python train.py --image_size=32 --horizontal_flip=false --color_jitter=0.1 --num_classes=24 --arch="mlp_mixer" --moe_every=1 --expert_mlp_ratio=1 --layers=12 --width=128 --loss="cross_entropy" --residual_init="scaled_by_depth" --eps=1e-08 --lr_schedule="cosine" --final_lr_fraction=0
Rows from block 8 of a small image classifier, named by matrix and row number. Rows with one number within an expert belong to one neuron, the router's apart. Each number is 50 + 10 x the weight over its row's rms, rounded and kept within 0 to 99. All counts start at 0.
After each expert's rows are labels from the 100 images, of 14976, where the router gives the expert most weight on average: "responds to" is what is common among them. Only what is clearly more common there than usual is listed. The data: rendered solids tumbling over patterned floors. In brackets: how many of the 100.
# router: router (model.blocks.8.mlp.router.weight, 16x128), inputs 0-63
# up: expert up (model.blocks.8.mlp.up, 16x128x128), inputs 0-63
# down: expert down (model.blocks.8.mlp.down, 16x128x128, transposed), outputs 0-63

# expert 7
router.7:37 48 65 40 43 49 64 51 46 47 38 60 51 74 53 52 65 55 44 51 56 51 56 42 68 51 47 45 66 63 42 46 52 36 46 60 55 58 37 69 46 63 45 44 50 51 54 70 44 59 50 38 44 33 38 45 63 55 54 56 55 54 37 70
up.0:66 60 68 39 68 54 62 54 50 50 52 41 41 55 37 60 55 42 39 35 41 60 49 27 51 42 47 75 56 38 70 49 63 48 37 57 39 46 44 50 46 61 53 53 62 65 55 58 50 53 58 58 52 49 61 48 61 50 45 56 47 71 50 41
down.0:35 49 48 54 51 62 61 50 31 30 57 38 54 65 59 46 60 57 51 38 30 42 44 49 47 42 47 47 45 51 46 30 40 45 52 42 48 38 46 53 62 37 67 45 46 46 38 55 48 47 55 62 60 65 55 60 34 52 47 63 60 59 56 58
up.1:52 65 39 44 45 42 81 58 61 23 41 70 58 64 50 44 44 47 42 45 46 56 57 46 33 50 62 42 46 43 49 59 46 34 52 37 57 31 55 48 60 45 56 68 44 67 60 46 59 41 64 62 38 56 46 49 60 71 51 62 60 57 55 47
down.1:42 53 67 40 48 69 39 60 43 44 39 51 61 41 53 47 43 36 45 63 41 38 47 58 67 43 50 44 30 54 47 30 50 37 48 40 59 37 41 53 38 36 56 66 63 58 53 51 46 51 55 70 53 44 53 56 27 50 63 48 60 54 57 66
up.2:58 46 47 52 30 45 56 35 33 56 62 33 23 51 47 44 61 58 48 55 47 49 42 51 63 57 62 40 42 42 39 51 51 54 48 50 40 46 57 52 40 44 35 54 42 48 54 62 62 55 42 46 49 47 44 51 70 56 50 43 45 59 59 52
down.2:64 57 57 54 36 73 47 53 56 36 43 36 40 42 52 52 42 51 57 54 41 53 27 61 46 59 55 65 61 38 52 29 62 45 25 45 78 51 54 60 41 48 62 47 39 53 39 49 39 64 54 47 50 49 40 59 52 54 52 44 49 41 22 52
up.3:44 30 44 46 49 56 46 59 51 58 49 38 43 57 67 66 41 46 66 54 72 55 28 54 58 68 52 41 53 53 43 60 40 32 53 45 48 41 48 58 35 53 55 41 44 42 50 43 42 27 53 60 49 62 35 58 48 47 35 61 60 54 56 37
down.3:62 53 45 51 42 34 54 76 49 63 45 48 59 65 38 37 49 45 38 43 44 45 42 39 47 49 57 34 45 53 54 44 34 30 55 53 54 53 61 41 46 47 66 50 75 41 70 46 43 35 35 51 42 37 47 47 52 47 44 46 54 38 39 63
up.4:68 63 65 31 63 55 39 52 47 49 63 51 51 48 51 44 50 52 45 48 52 42 66 56 42 63 36 50 45 45 55 42 58 49 57 39 53 51 23 47 67 51 42 37 50 48 57 65 47 50 21 36 58 62 67 58 56 61 56 36 61 37 64 49
down.4:36 30 50 47 37 61 39 44 48 54 32 47 32 39 52 67 64 49 36 46 44 46 46 63 61 49 41 48 44 68 60 52 50 34 34 49 56 52 63 54 59 61 53 60 43 37 54 56 44 83 39 60 61 47 42 38 46 53 63 58 52 49 51 46
responds to: bumpy ball (39); largest object: bumpy ball (31)

# expert 4
router.4:52 45 33 32 41 46 51 39 53 61 65 46 52 63 63 48 54 49 63 48 51 48 43 37 51 56 59 60 50 54 52 73 70 53 45 48 49 26 75 48 50 50 27 57 67 37 55 71 39 55 54 48 49 45 55 47 50 38 47 53 52 49 44 40
up.0:56 47 39 60 62 66 41 37 64 41 43 48 43 48 51 50 50 59 32 57 66 63 58 60 52 35 56 37 47 48 50 39 63 44 43 37 74 37 48 51 53 47 74 60 49 63 52 55 56 44 34 43 34 54 44 44 59 41 39 52 67 53 42 47
down.0:61 27 62 31 59 53 50 64 49 55 55 42 32 66 43 41 57 67 70 53 65 63 41 44 59 38 55 62 51 50 52 46 54 29 39 42 69 54 46 65 37 58 43 60 43 49 59 46 39 49 64 55 54 41 49 63 68 43 54 62 60 42 54 33
up.1:52 34 47 70 55 50 49 53 55 59 45 53 46 63 66 52 38 39 51 52 52 36 61 54 49 50 43 49 54 39 25 45 56 55 48 48 36 48 59 57 31 44 40 34 57 44 48 50 46 43 55 50 59 51 52 36 57 56 55 55 52 39 39 48
down.1:26 53 58 54 52 51 60 34 38 62 42 34 61 51 19 60 45 34 54 28 38 63 65 61 48 59 52 48 43 57 53 66 44 53 55 50 58 73 42 61 54 45 75 44 37 37 42 48 70 50 42 56 61 43 56 54 63 40 72 47 38 54 40 51
up.2:71 59 53 48 60 44 64 43 48 40 49 55 41 49 51 59 61 57 45 45 38 35 64 62 49 69 48 62 59 52 45 59 53 56 38 46 56 44 63 48 60 70 51 56 68 48 45 53 27 46 54 70 51 36 58 55 48 45 60 45 42 48 55 70
down.2:47 55 59 33 60 42 51 37 44 34 65 55 46 44 62 67 32 60 47 58 49 49 50 68 43 49 60 67 47 64 44 44 39 56 58 67 39 41 44 42 37 44 44 59 43 56 48 47 53 50 44 41 71 66 50 23 57 36 49 53 48 71 28 41
up.3:58 55 54 58 36 40 32 47 60 36 72 48 59 49 46 37 46 45 60 60 38 46 51 54 46 46 68 45 50 62 52 59 32 37 51 49 46 60 55 41 32 34 56 85 60 68 54 55 64 36 48 43 44 32 59 68 53 34 73 42 44 58 37 42
down.3:60 54 47 36 42 47 60 54 53 40 54 57 61 60 62 49 58 54 54 51 50 41 42 53 54 71 64 52 47 24 64 51 52 53 49 57 58 46 41 44 55 66 62 47 55 45 59 37 54 46 57 56 69 54 53 57 73 45 52 62 59 69 36 55
up.4:46 64 40 44 59 48 50 34 57 42 41 45 65 46 44 38 64 53 50 62 49 54 54 52 59 40 29 49 36 53 53 53 64 42 55 50 60 65 56 57 33 49 50 65 67 43 40 43 40 51 44 58 53 32 56 49 48 40 54 55 62 47 52 56
down.4:44 39 42 58 32 47 68 46 47 53 47 49 57 62 48 56 50 50 57 48 33 64 60 35 47 43 57 49 41 52 64 59 51 55 63 57 36 41 52 45 62 45 40 45 65 53 52 59 48 30 64 62 41 49 48 52 78 42 57 57 60 58 59 66
responds to: cog (26)

# expert 8
router.8:36 52 42 29 38 33 42 57 34 39 42 51 66 48 49 66 69 29 26 54 56 51 59 47 43 52 44 47 54 44 37 77 59 58 52 44 45 39 44 57 51 26 52 50 55 46 55 52 37 52 50 49 46 60 37 35 43 47 51 66 67 59 52 54
up.0:62 52 32 32 71 33 44 32 46 42 40 62 31 42 44 47 43 64 52 49 56 48 54 58 46 36 46 70 50 59 47 57 53 44 48 34 47 45 62 44 59 59 53 51 54 31 55 74 38 53 38 53 51 47 51 47 52 52 53 48 58 40 59 70
down.0:59 49 42 41 47 61 37 57 28 59 40 46 60 69 51 37 61 67 53 72 46 61 46 51 46 46 70 56 27 46 27 46 53 55 41 55 57 55 39 58 44 44 57 51 54 55 47 38 56 37 41 49 48 41 74 33 56 47 38 47 59 46 39 45
up.1:58 64 38 56 43 46 49 42 40 48 41 42 57 56 41 39 45 43 48 34 47 42 52 50 44 65 62 56 37 48 72 38 33 37 45 46 41 43 44 52 54 36 62 54 37 63 54 57 37 60 47 40 46 62 49 48 53 53 32 39 49 55 52 74
down.1:53 49 61 60 41 31 58 51 73 63 41 49 32 61 57 49 54 54 56 38 59 51 51 55 55 52 52 55 22 59 70 43 65 50 58 70 47 60 53 60 39 45 49 56 47 41 46 72 45 64 39 47 40 48 63 28 43 58 45 63 49 34 54 31
up.2:59 43 53 47 63 52 53 50 57 52 37 63 60 44 47 50 43 59 52 56 44 73 41 21 47 49 61 50 58 30 40 37 46 44 39 53 42 58 41 56 70 70 54 46 72 46 44 46 45 46 51 49 42 43 56 60 33 43 64 39 34 40 49 56
down.2:34 61 34 45 53 57 42 53 66 33 32 52 51 42 35 55 44 57 38 53 66 51 49 64 35 51 53 78 63 54 31 44 50 68 58 55 66 59 33 51 52 51 61 47 45 53 41 42 53 62 61 46 39 54 67 48 51 42 59 54 36 52 38 44
up.3:35 64 49 44 56 65 34 50 47 31 35 37 51 58 36 44 60 42 39 42 62 50 60 28 71 56 58 50 60 39 46 63 57 56 60 37 53 70 51 47 48 55 49 51 48 61 64 45 53 56 55 60 48 52 35 55 42 44 30 49 42 39 60 41
down.3:59 39 47 43 51 58 55 61 52 62 67 61 51 29 38 54 52 47 52 40 60 62 46 64 49 27 46 32 73 46 62 52 60 59 32 54 56 54 50 54 53 47 47 56 45 54 67 54 48 66 52 65 38 43 48 45 52 48 41 46 49 52 54 45
up.4:35 41 40 39 52 42 46 33 38 32 55 47 35 69 50 52 54 48 41 46 55 55 22 53 52 38 54 48 52 40 63 39 50 39 36 44 59 38 68 59 46 44 55 42 69 48 30 34 47 56 62 52 51 56 54 58 45 47 47 45 70 46 51 48
down.4:56 66 49 40 56 63 41 29 48 64 55 40 50 28 56 40 50 40 44 57 51 45 61 49 50 42 40 69 58 57 67 57 53 53 43 43 53 60 46 46 54 60 45 60 46 42 46 65 56 44 29 52 38 52 57 43 58 35 48 51 65 53 63 44
responds to: count: four (56); red object (41); dodecahedron (31)

# expert 15
router.15:57 49 75 38 61 40 53 48 39 48 55 42 44 30 49 51 51 43 30 44 57 61 48 46 53 55 22 48 46 50 58 37 49 46 46 48 51 59 42 50 48 29 71 34 58 59 39 57 53 55 37 57 49 50 44 56 44 66 57 48 50 48 39 38
up.0:40 54 55 36 55 59 43 33 50 44 47 35 45 44 46 67 43 41 59 52 53 60 47 54 33 55 58 27 47 41 47 36 60 34 50 35 74 61 45 50 53 45 67 51 51 51 34 58 49 46 38 55 45 34 55 32 43 34 53 64 51 33 56 35
down.0:58 57 51 36 47 44 34 57 47 52 38 64 47 44 50 56 28 52 44 50 37 49 50 58 60 35 57 51 43 53 44 59 32 54 47 47 57 76 38 47 46 38 58 69 46 73 58 59 58 46 49 50 48 67 58 42 71 50 60 31 27 37 50 51
up.1:46 77 39 30 48 65 44 51 56 39 48 58 35 51 39 55 39 43 32 45 62 52 42 40 47 41 54 43 48 56 49 50 48 54 53 42 52 57 42 56 43 48 60 57 35 46 59 37 58 39 62 42 36 45 43 39 59 37 43 41 36 53 57 52
down.1:39 57 51 53 62 54 44 32 44 51 45 44 41 42 52 42 38 33 54 46 47 58 44 64 65 65 58 48 49 40 44 65 61 52 41 57 57 29 52 50 61 54 60 43 46 48 47 36 43 55 50 44 55 49 32 35 77 39 54 54 20 61 57 31
up.2:50 40 57 28 25 38 55 61 48 57 44 61 51 72 47 48 22 50 54 51 34 52 45 32 52 43 44 39 59 55 55 45 27 55 60 39 41 63 41 47 53 55 58 50 67 66 46 61 50 39 48 40 65 44 39 61 52 42 43 46 36 64 69 75
down.2:55 36 44 61 53 46 44 34 38 51 61 63 46 38 54 62 48 40 52 63 53 41 38 53 55 55 46 66 53 52 48 28 51 40 51 40 43 74 55 43 48 43 50 44 45 61 40 45 42 52 42 55 53 53 56 63 60 35 49 51 53 43 41 61
up.3:67 44 60 68 49 46 62 40 58 51 69 60 50 46 41 54 35 35 45 56 63 54 53 43 55 62 30 51 35 46 68 53 51 58 51 36 52 52 42 37 49 45 70 41 40 59 58 52 50 66 37 45 58 43 48 49 51 54 34 51 50 53 43 57
down.3:48 44 46 44 54 41 44 69 54 51 64 41 52 52 64 59 56 59 47 71 65 55 51 76 44 55 47 49 36 56 43 46 45 67 49 52 61 33 36 65 67 40 47 50 58 37 40 36 61 47 57 53 45 45 45 55 62 61 55 50 40 41 52 60
up.4:56 54 66 32 36 47 88 47 35 43 51 47 72 50 53 42 31 43 63 42 64 38 46 45 46 54 54 59 57 34 34 51 65 29 37 48 59 55 57 51 47 40 48 51 40 46 54 49 63 52 51 68 54 69 49 51 51 51 58 58 47 41 46 53
down.4:48 51 30 57 50 40 66 47 38 54 51 53 57 47 80 36 47 60 52 50 35 41 49 29 57 42 56 55 65 53 41 38 61 52 51 67 47 44 45 51 44 59 67 57 37 40 50 61 56 62 44 55 56 52 63 52 50 47 58 58 46 60 46 33
responds to: count: one (68)

# expert 1
router.1:62 60 47 52 58 47 56 57 64 33 32 33 61 51 36 55 50 43 57 53 59 33 63 44 59 40 59 61 53 49 53 55 53 41 60 40 45 38 65 53 42 65 48 39 38 49 45 45 45 53 52 53 40 55 64 52 48 58 53 57 46 60 47 27
up.0:58 54 40 49 62 52 61 23 35 56 62 55 73 54 59 48 63 50 63 51 45 48 51 55 55 49 43 56 68 54 51 45 43 43 43 40 60 55 42 39 49 43 50 67 57 29 47 62 36 59 31 61 54 65 41 52 52 56 32 50 58 62 46 52
down.0:58 53 32 40 67 47 55 53 55 60 37 41 53 57 41 47 56 63 59 42 40 73 47 37 44 51 61 60 58 59 47 42 66 47 62 64 53 51 44 52 45 40 43 51 54 56 52 49 47 44 55 41 54 57 44 39 48 47 42 48 37 42 49 58
up.1:58 38 43 37 43 72 53 63 52 45 70 55 53 33 64 57 63 46 53 28 48 61 49 46 56 49 53 49 51 41 51 46 57 43 66 46 56 32 51 48 54 61 45 44 35 51 60 43 51 39 51 51 55 58 48 61 52 37 56 60 64 47 37 63
down.1:54 36 64 63 36 46 47 57 58 48 45 54 54 46 61 61 48 43 45 59 52 62 47 31 26 40 66 45 48 52 40 64 60 49 55 50 58 40 43 65 56 54 51 53 47 49 61 62 34 39 48 49 61 32 51 51 37 67 48 65 38 51 32 46
up.2:36 48 37 59 41 57 45 45 33 51 61 62 42 40 44 45 67 46 20 34 61 38 47 38 45 43 49 53 52 52 38 51 67 66 42 65 40 52 52 55 47 39 54 49 57 52 67 70 34 54 65 58 48 50 51 56 52 49 65 48 50 59 35 55
down.2:48 47 47 46 57 49 45 42 64 43 45 33 54 35 48 59 52 57 34 54 44 56 36 45 53 59 60 73 42 53 62 44 52 44 36 80 59 36 52 51 44 52 42 40 58 67 54 52 62 54 50 38 35 61 46 54 49 78 45 55 62 51 53 57
up.3:42 59 50 59 45 54 34 56 56 47 48 44 68 38 41 37 65 51 60 48 55 52 44 53 48 54 35 40 62 64 46 52 32 61 64 40 58 55 53 55 57 61 50 47 46 45 40 56 46 62 45 77 50 85 60 34 48 44 66 60 55 42 57 48
down.3:45 26 62 62 61 62 54 56 42 41 51 42 54 51 39 59 43 60 42 65 60 52 44 49 35 44 51 41 51 58 34 62 45 50 26 38 45 40 46 51 52 54 43 37 35 42 53 50 66 71 60 56 64 54 61 70 38 67 50 57 45 50 56 68
up.4:60 48 72 43 63 57 52 52 51 45 52 59 58 58 39 49 58 68 49 63 48 45 31 34 50 54 41 45 65 43 59 43 56 52 53 41 49 49 42 49 49 42 68 47 48 53 53 47 64 30 42 55 50 57 53 43 55 52 48 47 71 70 50 43
down.4:45 36 39 57 32 56 48 59 46 26 36 43 40 59 66 50 58 57 45 53 60 54 40 50 54 40 55 51 41 53 47 31 48 54 51 45 50 49 59 49 45 74 48 52 36 59 46 49 53 46 41 62 68 42 67 62 29 35 50 59 44 52 29 53
responds to: white object (49); its colour: white (32)

# expert 0
router.0:52 58 38 56 50 67 47 37 32 54 66 42 51 46 54 63 45 52 63 40 58 63 52 72 50 62 44 39 60 60 47 56 33 44 56 44 62 50 39 47 48 48 59 38 40 53 59 60 43 46 39 50 45 35 45 56 57 54 52 55 41 74 45 35
up.0:62 52 53 45 52 40 52 45 50 56 64 43 48 53 57 39 46 63 56 50 50 55 67 30 63 52 56 44 53 50 53 59 62 54 40 36 57 52 41 51 61 48 59 52 56 45 43 47 53 64 57 36 67 53 55 46 39 31 60 35 72 43 32 45
down.0:55 46 52 48 62 72 68 52 56 65 62 56 55 36 52 50 49 46 48 46 48 45 55 56 47 62 65 55 47 48 57 56 64 59 56 53 34 71 43 34 57 58 47 49 34 66 45 50 56 49 35 55 67 54 51 54 47 53 38 42 56 48 34 45
up.1:50 75 43 56 43 59 46 24 46 59 56 50 60 46 35 54 58 69 49 40 54 63 61 52 42 60 49 41 36 56 39 65 45 61 50 41 64 45 69 47 52 49 57 66 42 71 54 57 58 45 64 46 45 40 55 73 45 39 68 53 40 48 53 65
down.1:49 42 49 46 43 56 56 39 62 57 47 66 44 30 40 34 43 68 40 33 48 53 45 38 31 60 62 55 55 45 48 64 68 52 49 56 54 27 39 47 36 41 47 39 40 33 50 44 37 45 39 32 43 55 71 56 50 58 47 52 44 61 55 42
up.2:55 41 30 52 54 51 47 55 34 44 42 49 53 35 53 45 41 40 73 49 54 25 66 48 56 47 35 43 46 57 37 50 47 43 33 56 40 38 57 62 54 53 35 60 59 54 32 53 40 57 38 49 39 58 44 57 45 39 63 67 55 63 54 52
down.2:51 43 48 53 33 58 48 46 51 52 43 48 62 51 41 57 49 58 44 62 62 34 41 55 52 53 57 75 46 58 40 44 44 37 60 56 52 41 45 60 48 44 43 68 53 41 46 55 52 56 55 62 43 59 62 64 42 57 41 58 59 47 53 77
up.3:65 50 47 43 50 50 58 22 49 67 48 37 50 41 52 43 48 40 41 48 33 54 51 55 62 50 36 54 62 50 50 42 58 41 50 54 50 52 38 54 36 56 52 57 30 56 55 62 65 37 23 32 51 54 56 46 32 49 40 71 56 62 47 37
down.3:88 32 61 43 54 51 43 43 53 56 64 46 57 57 45 61 42 49 35 54 52 46 55 41 59 49 55 40 43 51 55 49 54 53 48 52 52 59 53 62 62 49 44 64 39 60 61 64 69 55 40 44 38 47 50 52 48 52 47 47 52 40 42 59
up.4:51 65 49 53 47 44 50 45 61 54 50 41 45 48 46 34 46 41 58 55 53 49 33 60 51 34 32 62 70 45 42 65 51 67 38 55 50 68 53 49 40 63 62 46 49 47 45 53 46 32 66 48 57 47 67 46 50 54 49 54 49 42 32 47
down.4:60 50 51 45 58 43 68 58 51 51 37 42 73 47 35 58 57 52 61 70 35 51 47 49 31 43 56 55 47 36 44 42 42 50 55 49 46 62 49 63 62 32 54 62 45 52 59 57 59 66 50 50 73 50 47 41 56 43 45 29 68 51 56 45
responds to: torus (39); largest object: torus (34)

# expert 11
router.11:45 36 40 72 44 68 50 61 27 48 44 53 30 31 36 53 51 48 32 33 45 44 42 49 66 63 48 56 55 48 51 54 67 44 53 47 69 54 48 27 46 51 35 63 54 41 51 56 39 58 45 51 54 45 50 51 55 56 19 43 55 45 33 65
up.0:75 40 39 58 46 47 59 39 28 66 45 37 42 52 50 34 54 53 61 51 50 63 64 46 49 36 41 54 48 45 66 47 50 41 49 62 61 54 58 41 48 69 49 40 47 59 65 60 49 40 44 48 60 46 50 37 36 56 59 53 53 40 43 44
down.0:21 59 30 32 26 46 55 37 56 37 66 64 64 63 57 50 31 51 42 46 36 52 50 43 49 42 62 58 45 45 42 37 32 49 37 54 50 47 47 59 56 57 44 50 47 61 47 54 47 44 34 39 40 61 37 33 59 48 44 29 51 52 47 43
up.1:62 56 48 49 47 67 54 61 46 49 42 49 52 29 51 65 50 53 58 38 47 59 48 58 46 39 44 56 47 43 41 46 47 39 46 57 38 44 48 51 32 48 38 52 22 46 57 54 45 51 54 45 33 66 68 44 44 62 42 53 49 45 56 41
down.1:47 56 39 41 41 61 48 41 53 66 67 59 47 46 45 52 51 38 71 42 44 38 37 49 56 52 60 40 46 54 36 56 46 38 62 53 44 35 17 30 54 50 73 46 62 54 38 48 48 46 27 50 52 52 58 58 56 57 47 47 56 66 61 36
up.2:43 40 51 70 53 60 70 65 37 76 28 45 47 56 42 38 40 30 38 60 51 62 36 56 57 41 66 59 50 29 53 53 40 57 60 51 37 71 44 57 53 63 34 45 54 43 49 27 57 48 48 62 51 40 39 63 51 49 53 60 58 52 48 36
down.2:52 30 52 51 38 45 44 57 57 54 38 45 43 60 64 56 68 51 50 37 56 46 61 49 60 58 37 62 40 52 46 55 38 68 45 48 35 52 54 68 53 41 35 52 59 44 44 36 42 65 52 58 58 47 65 65 42 30 48 41 43 41 32 57
up.3:49 42 55 39 54 63 43 75 53 53 41 38 50 51 59 55 53 37 42 53 40 33 50 36 65 76 44 31 40 40 64 60 46 43 46 55 44 31 39 36 47 67 50 56 52 47 42 64 60 58 63 43 69 43 53 48 45 56 37 46 63 43 48 60
down.3:37 69 44 36 59 47 67 38 54 39 37 66 44 44 51 66 28 71 41 50 63 58 46 46 49 49 45 46 65 39 61 59 51 55 54 58 64 52 66 54 64 67 46 40 54 42 45 39 43 68 56 52 58 54 51 56 51 58 38 48 37 53 56 44
up.4:59 49 60 55 44 55 51 52 39 54 55 62 53 54 59 48 37 32 56 57 56 38 63 72 43 44 51 68 47 45 57 50 61 61 50 52 43 23 41 59 30 37 54 57 51 38 68 55 73 41 58 51 56 61 45 52 53 35 51 44 39 62 55 56
down.4:30 44 58 54 44 64 61 66 67 46 57 58 27 56 36 50 51 58 36 43 76 68 64 51 56 44 63 62 49 42 46 57 54 45 47 46 55 41 57 41 59 53 56 41 40 42 58 39 31 51 56 56 54 60 50 49 59 56 23 53 57 55 50 38
responds to: count: four (48); star block (32); jack (26); dodecahedron (25)

# expert 3
router.3:42 59 37 42 50 54 51 50 47 40 53 55 65 41 61 57 28 58 33 50 19 44 34 55 42 61 48 47 31 56 50 51 44 60 43 59 51 62 43 37 48 52 65 64 57 43 50 27 44 67 53 65 58 50 55 47 57 55 48 54 25 34 59 57
up.0:51 46 72 39 40 45 39 57 49 47 47 53 51 51 58 43 32 58 66 58 47 62 45 63 71 44 43 37 53 46 47 36 36 45 54 32 67 46 64 45 42 50 50 55 49 56 58 59 43 34 49 47 31 46 46 56 57 59 32 64 62 44 41 56
down.0:31 25 55 75 52 65 42 60 49 62 44 54 41 63 38 63 54 39 38 48 55 38 36 39 60 53 41 46 62 34 46 56 42 42 57 47 57 71 37 68 51 45 46 50 40 54 50 74 47 43 43 37 33 37 38 44 49 55 39 53 46 60 58 25
up.1:35 57 49 40 68 53 63 46 34 46 53 47 60 41 29 64 57 34 48 55 38 59 53 47 69 60 58 52 52 35 52 51 49 50 51 50 76 58 52 45 58 46 62 57 52 47 50 57 28 60 55 48 64 53 48 40 43 52 29 62 62 32 53 60
down.1:50 50 82 57 52 43 49 50 48 41 33 58 57 45 48 22 67 58 45 49 40 51 60 48 58 57 80 40 55 60 43 62 50 53 36 57 65 58 41 47 54 56 46 22 52 50 49 41 47 50 31 48 44 63 35 65 54 31 58 59 43 49 67 39
up.2:55 57 54 44 70 56 48 55 44 71 50 49 59 57 45 41 54 52 59 51 45 52 58 54 47 38 28 60 37 52 64 55 43 57 59 52 39 33 42 57 49 50 45 66 62 54 49 56 56 63 39 58 55 46 50 40 53 55 55 68 29 59 78 29
down.2:41 51 55 44 62 28 49 46 52 41 52 46 54 68 42 26 40 50 75 52 41 40 52 47 59 47 40 47 29 59 61 50 63 42 50 49 29 46 73 42 47 47 50 56 52 48 43 60 39 57 68 34 56 47 37 55 64 48 33 44 51 37 59 54
up.3:55 39 39 50 43 62 46 47 35 51 34 64 42 42 71 52 30 40 32 43 43 37 47 44 48 52 45 51 56 55 53 60 45 50 46 53 56 53 34 54 59 31 44 44 50 57 61 56 47 49 58 46 48 53 38 45 63 38 57 51 52 40 52 37
down.3:43 40 42 56 48 45 36 62 51 44 54 50 42 59 53 43 43 43 51 51 40 59 48 47 48 67 53 36 66 45 44 57 47 49 52 52 52 60 61 35 30 64 50 61 47 45 45 40 59 51 36 56 63 43 49 30 42 65 69 50 48 41 50 37
up.4:63 68 48 51 59 56 38 59 53 59 39 57 70 48 34 48 54 65 56 54 57 68 49 44 35 51 45 41 54 49 55 62 61 45 43 59 56 52 37 48 57 45 40 38 48 43 39 56 42 38 47 61 42 56 72 67 70 51 39 58 40 41 58 43
down.4:50 44 64 52 49 47 63 73 55 30 54 50 51 54 53 70 50 50 57 55 57 51 58 61 67 58 50 49 52 62 50 49 77 68 44 60 56 63 49 52 50 57 30 45 39 57 43 38 43 45 49 47 66 56 55 54 51 43 68 46 43 55 43 48
responds to: count: one (62)